config.toml
arch = "unet"
model = "model that predicts nearness at each pixel"
dataset = "rendered scenes of coloured solids on a plain floor"
train_examples = 195000
image_size = 64
crop_scale_min = 0.8
horizontal_flip = false
translate = 0.06
norm = "layernorm"
activation = "mish"
pixel_unshuffle = 2
widths = [64, 128, 128]
blocks_per_level = 2
block = "basic"
attention = false
upsampling = "transposed_conv"
loss = "mse"
targets = "nearness"
init = "trunc_normal_002"
residual_init = "scaled_by_depth"
optimizer = "adam_atan2"
lr = 0.002
beta1 = 0.9
beta2 = 0.99
grad_clip = 3.0
steps = 17500
batch_size = 128
epochs = 11.5
lr_schedule = "cosine"
final_lr_fraction = 0
warmup_steps = 3500
weight_decay = 0.04
Rows from block 4 of a small model that predicts nearness at each pixel, named by matrix and row number. Rows with one number belong to one channel. Each number is 128 + 24 x the weight over its row's rms, rounded and kept within 0 to 255. All counts start at 0.
After each channel's rows are labels from the 100 images, of 14976, where the channel reaches its highest value: "patch colour" is the nearest of a few named colours to the mean colour under the peak. Only what is clearly more common there than usual is listed. The data: rendered scenes of coloured solids on a plain floor. In brackets: how many of the 100, against the usual share in percent.
# convs0: first 3x3 conv (model.mid.0.convs.0.weight, 128x128x3x3, each kernel summed), inputs 0-127
# convs1: second 3x3 conv (model.mid.0.convs.1.weight, 128x128x3x3, transposed, each kernel summed), outputs 0-127

convs0.107 [171 143 142 142 149  88 125 166 131 122 110 122 153 101 116 118 133 170 114  82 155 152 119 143 133 160 146 126 130 137 144 105 109 142 165 184 124  96 136 150 124 123 118 169 127 177 159 173 102 146 139 114 137 156 126 151 146 118 172 131 159 150 145 138 105  96 157 140 103 165 178 117 150 133  90 145 138 111 142 108 129 109 117 139 103 160 109 167  95 140 132 132 125 100 140 150 142 135 174  71 157 131 135 102 174 142 119 112 165 140 103 130 165 136 112  97 148 140 164 159 134 140 111 131 120  92 104 138]
convs1.107 [121 118 137 136 144 138 127  75 148 129 134 127 123 159 143 134 151 115 136 158 126  59 170  96 112 125 125 144  82 124 101 136 121 121  77  92 129 149 167 129 152 120  79 125 136  71 101 114 141 126 130 110 129 118 179 131 119 113  89 136 135 121  98 153 171 133 116 149 146 107 116 150 107 109 146  86 119 143 129 140 140 117 156 116 145 118 118 108 131 132  93 131 153 128  80 114 156 112  77 157 107 143 146 117 110 128 115 155 101  40 132 153  98 100 172 128 106 108 132  99 139 142 129 142 129 122 144 144]
patch colour: brown (25 vs 9.8)

convs0.79 [117 135 140 122  98 147 120 159 128 126 118  91 118  92 115 151  84 153 109 119 107 109 103 100 143 120 144 101 138 121 131 119 123 110  98 151  99 107  99 122 117 109 136  91 123  96 101 102 125 128 173 137 123  94 114 124  92 140 134 140  59 123  80 104 129 171  93  95 158 121 122 122 117  91 125 129 108 157 140 163 151 122  89  96 111 150 114 125 146 104 113 144  96 142 109 137 117 149  48 126 107 156 118 109 159 163 100 152 155 123 107 161 104 145 159  90 113 119 125 111  94 107 120 120 123  91 141  91]
convs1.79 [163  80 129 130 155 121 137 111 122  95 132 175 120 140 139 118 143 138 117 122 146 108 137 145 115 149 104 131 151 140 123 149 102 118 148 147 148 142 141 125 111 121 147 110 123 141 115 113 130 104  80 100 124 167 177 186 149 150 157 110 145 118 129 141 141  93 142 153 102 129 145 138 147 139 134 140 133 134 132 119 127 133 127 160 130  76 139 157 117 159 126 111  74 103 163 125  93 132  98 119 144  80 111 118 117 178 105  92  99 160 162  88 130 111  92 142 112 100 115 146 135 136 141 122 109 145 108  29]
patch colour: pink (40 vs 16.6)

convs0.11 [ 87 114 135 155 143  95 133 152 148 167 157 123 152 163 143 178 119 133  95 154 138 144  87 168 118 117 136 162 157 130 125 159 110 139 160 123 132 109 184 152 150 108 139 154 141 145 127 124 162 131 135 151  87 138 164 162 140 134 149 145  61 136 139 134 110  76 137 107 104 149 159 146 112 137 157 139 120 120 149 152 129 125 147  92 116 121 127 136 130 181 114 145 109 115 127 157 154 142  97 142 116 132 142 118 167 113 143 126 138  82 122 153 140 108 111  54 104 151 150 107 127 162 139 103 121 128 141  93]
convs1.11 [135 152 121 109 129 178 135 101  84 126 139 127 100 123 117 121 125 102 136 116 122  99 119 131 132 134 125 111 103  92 122  94 151 115  83 111 142 162 148 111 126 132  30 119 115 110 112 107 115 131 138 106 175 144 188 143 107 124  92 136 165 109 116 152 153 187  73 162 148 109 111 108 137 121 120 109 140 124 115  99 124 144 148 141 129 128 121 113 125  99 124 141 106 143  96  95 118 137  93 129 117 159 133 122 129 164 121 156  96 101 163 102 116 124 143 182 136 116  96 142 126 133 133 137 126 109 110  70]
patch colour: brown (26 vs 9.8)

convs0.81 [ 92 140 145 141  99 100  94 153 204 180 110  99 141  86  91 134 139 194 152 149 106 132 128  93 163 137 136  98  98 150 146  98 141 124 151 133 111 114 156 127 118 106 115 111 145  99  91 114 121 104  94 114 122  82 120 140  97 175 154 126 119 134  96 103 138 107 169 133 111 133 156 129 148 130 131 118 137 157 118 147 134  74 120  89 121 142 114  95 137  94 121 143  89 142 140 139 147 107 108 118 126 173 115 118 114 168 140 122 144 114 132 127 115 116 139  82  89 136 132  99 113 132 113 152 111 113 142 111]
convs1.81 [169 127 125 108 150  93 162  94 103 111 139 154  81 131 119 128 119  94 120  79 144 118 136 126 120 156  91 176 154 131 114 135 120 146 130 152 154 149 118 122 113 137 113 119 112 101  83 109 134 110 168 146 162 153 151 164 115 190 122 138 140 105 114 136 165 133 149 164 129 132 110 108 139  88 126 123 135 118 146  99 115 159 137 123  95  91 117 113  87 129 117 155  90 120 151 129 100 124  98  97 127 116 114  98 163 148  79 127 130 135 113 109 136 112  88 145 139 109  91 143 149 112 149 128 102 119 100  51]
patch colour: pink (48 vs 16.6)

convs0.46 [156 145 116 176 125  89 137 152 157 132 139 134 135 103 129 179 124 186 134 195 124 115 146 124 152 144 126 131 145 134 152 138 127  99 157 134 146 163  98 103 191 162 162 119 140 127 110 129 136 134 154 160 109 107 131 149 145 139 126 176 118 131 126 163  87  96 113 106 170 144 138 120 141 129 150 144 141 151 143 138 139 133 111 152 132 161 173 131 161 123 109 145 111 112 136 126 157 159 109 158 132 119 125 120 180 135 117  95 109 127 112 133 135 173 164  76 127 126 121 122 152 185 132 150 102 112 156 100]
convs1.46 [132 108 137 107 136 123 131 129 163 114 126 138 108 103 134  84 121 111 142  86 137 131 143  99 134 129 128  87 146 106  89 108 141 149 121 132 162 128 159 137  59 107 107  98 110 107  96  93 133  94 101 105 120 146 125 123 105 173 159  63 144 102 137 141 154 145 134 177 127 148 101 114 125 116 118 117 136 143  98 145 123 126 129 134 125 134 113 167 100 107 119  93 168 131 146 125  89 120 164  67 123  96 105 151  53 155 126 132 138 125 172 137 148 113  91 147 131 145 101 126 116 130 129 137 145 128 125  84]
patch colour: brown (28 vs 9.8)

convs0.121 [ 74 131 142 158 107 174  91  83 120 105 122 102 135 122 124 142 158 130 142 114 117 116 191 106 115 107 110 152 132 145 100 139 140  98 126  87 120 186 112 134 110 142 114 124 124  93 129 132  99 100 170  63 125 110 139 131 107 121 123 105 126 105 132 131 117 149 141 140 187 101 128  94 107 111 146 109 119 127 118 120 153 134 134 104 173 106  91 120 172 155  89 123 111 134 129 125 119  99  83 155 136 135 170 130 114 141 148 162 136 111 117 101 130 107 191 146 108 131 126 144  85 117 121 132  99 150 131 139]
convs1.121 [160 124 104 102 147 109 116 117 125 120 142 137 110  88 152 102  86 127 165 130  93 116 154 135 126 137 166 111 147 135 153  81 114 140 149 165  90 120 120 113 129 146 147 102 131 131 112 108 148 123  89 180 118 157  99 127 152 140 121 137 138 120 127 128 108  99  95 140 127 118 117 156 152 189 121 181 119 111  83 136 106 140 144 123  94 129 199 133  98 109 156 116 152 119 145 141  90 135 146  76 109 113  85 148 115 143 130 122 130 137 148 143 134 149  52 106  85 124 111 126 114 136 150 102 143 124 103 135]
patch colour: brown (33 vs 9.8)

convs0.40 [112 164 154 148 125 132 120 165 161 145 111 129 113 130 117 108 129 177 139 116 164 124 127 136 142 150 127 102 107 127 179 127 137 126 153 172 121 141 132 175 140 146 170 106 138 169 132 117 131  92 100 122  94 135  86 164 144 146 163 111 154 180 103 156 124  98 144 129 117 157 154 125 128 193 101 150 144 151 129 137 148 124 149 112 130 131 122 124 113 140  91 127 128 115 129 150 122  93 125 117 128 130 124 133 137 163 125 112 113  97 164  67 137 183  81 103 152 157 128 112 106 178 112 162 166 110 128 118]
convs1.40 [155 113 133 138 142  95 164  91 127 103 142 110 149 102 139 156 159  83 139 106 135  93 145  68 137 121  91 143 119 120  65 165 146 145  91  92 162 130 144 118 147 121  74 139  96  76  93 134 157 117 134 104 152 166 135 114  93 130  94 113 131  83 145 136 130 147 107 160 152 133 126 116 117  73 154  92 109 131 136 138 131 134 114 128 115 102 108 151 128  95 124 133 172 130  99  97 148 139 152 120 115 121 130 144 126 108 127 148 120  99 130 157 114  84 152 149 102 110 149 123 173 133 133 105 113 107 137 129]
patch colour: brown (31 vs 9.8)

convs0.109 [149 128 111 138 170  66 108 133 114 139 110 182 155 156 147 150  93 107 119  91 120 131  97 113  83 134 129 104 117 124 140 101  94 132 173 115 127 125 143 139 117 114 148 128 133 142 135 137 125 111 103 139  67 145 113  99 139 135 128 131 159 116 134 137  67  64 136 114  65 122 120 134 101 103 120 132 133 146 118 116  88 110 128 104 117 123 134 139 129  91 190 112 171  89 132 141 117 109 188 136 115 136 131 128 106 107 103 135 137  82 110 114 133 123 152 148 125 147 148 117 161 131 102 136 155 136 130 163]
convs1.109 [134 149 141 132  77 160 158 115 143 104 154  76 113 158 124 102 150 152 108 115 149 106  98  68 148 122 141 149 156 102 102 164 154  71  83 115 126 129 148 132 146 132 107 115 129  93 114 147 113 102 158 100 108 135 136 134  89 103 114  90 155 129 110 130 111 139 116 115 121 124 132  88 138 123 102  80 103 147 153 128 161 115 152 162 165 131 112 114 124 144  68 120 121 161  99 122 141 121 129 133 172 138 169 128 141 124 140 146  72 136 131  82 114 144 145 150 159 111  93 154 111 114 109 152 126 118 129 124]
patch colour: brown (35 vs 9.8)

convs0.99 [110 124 143 151 157 114 141 116 123 150 159 137 140 176 148 157 122 128 100 165 141 148 105 168 125 130 127 169 140 129 114 154 114 169 160 113 145 128 194 142 139 120 146 144 133 140 153 140 145 130 127 121  60 147 157 157 135 150 144 138 102 133 139 131 129  61 128  62  94 148 153 159 111 140 147 152 128 135 149 151 135 134 130 116 138 134 116 126 136 160 114 148 121 111 156 147 151 123 108 127 146 122 131 128 142 115 130  94 131  37 116 171 126 136 134  51 111 142 144 140 117 156 146 126 134 144 144 124]
convs1.99 [112 137 100 101 111 173 131 128 110 127 154 110 106  92  97 114 125  99 152 105 111 131 127 114 151 144 130 119 111  94 134  89 165 119  84 105 116 145 128 117 123 157  64 133 110 106 123 101 137 122 141 130 153 121 151 107  95 118  74 134 193 126 121 137 153 186  86 160 139 117 109  99 159 127 126 110 152 121 105 116 100 141 141 143 107 122 133 121 109  78 112 130 125 153  65  99 134 138 150 114 116 167 120 131 129 161 145 159 100 126 172 100 121 130 124 189 136 129 103 109 126 126 135 122 136  79 120 111]
patch colour: brown (26 vs 9.8)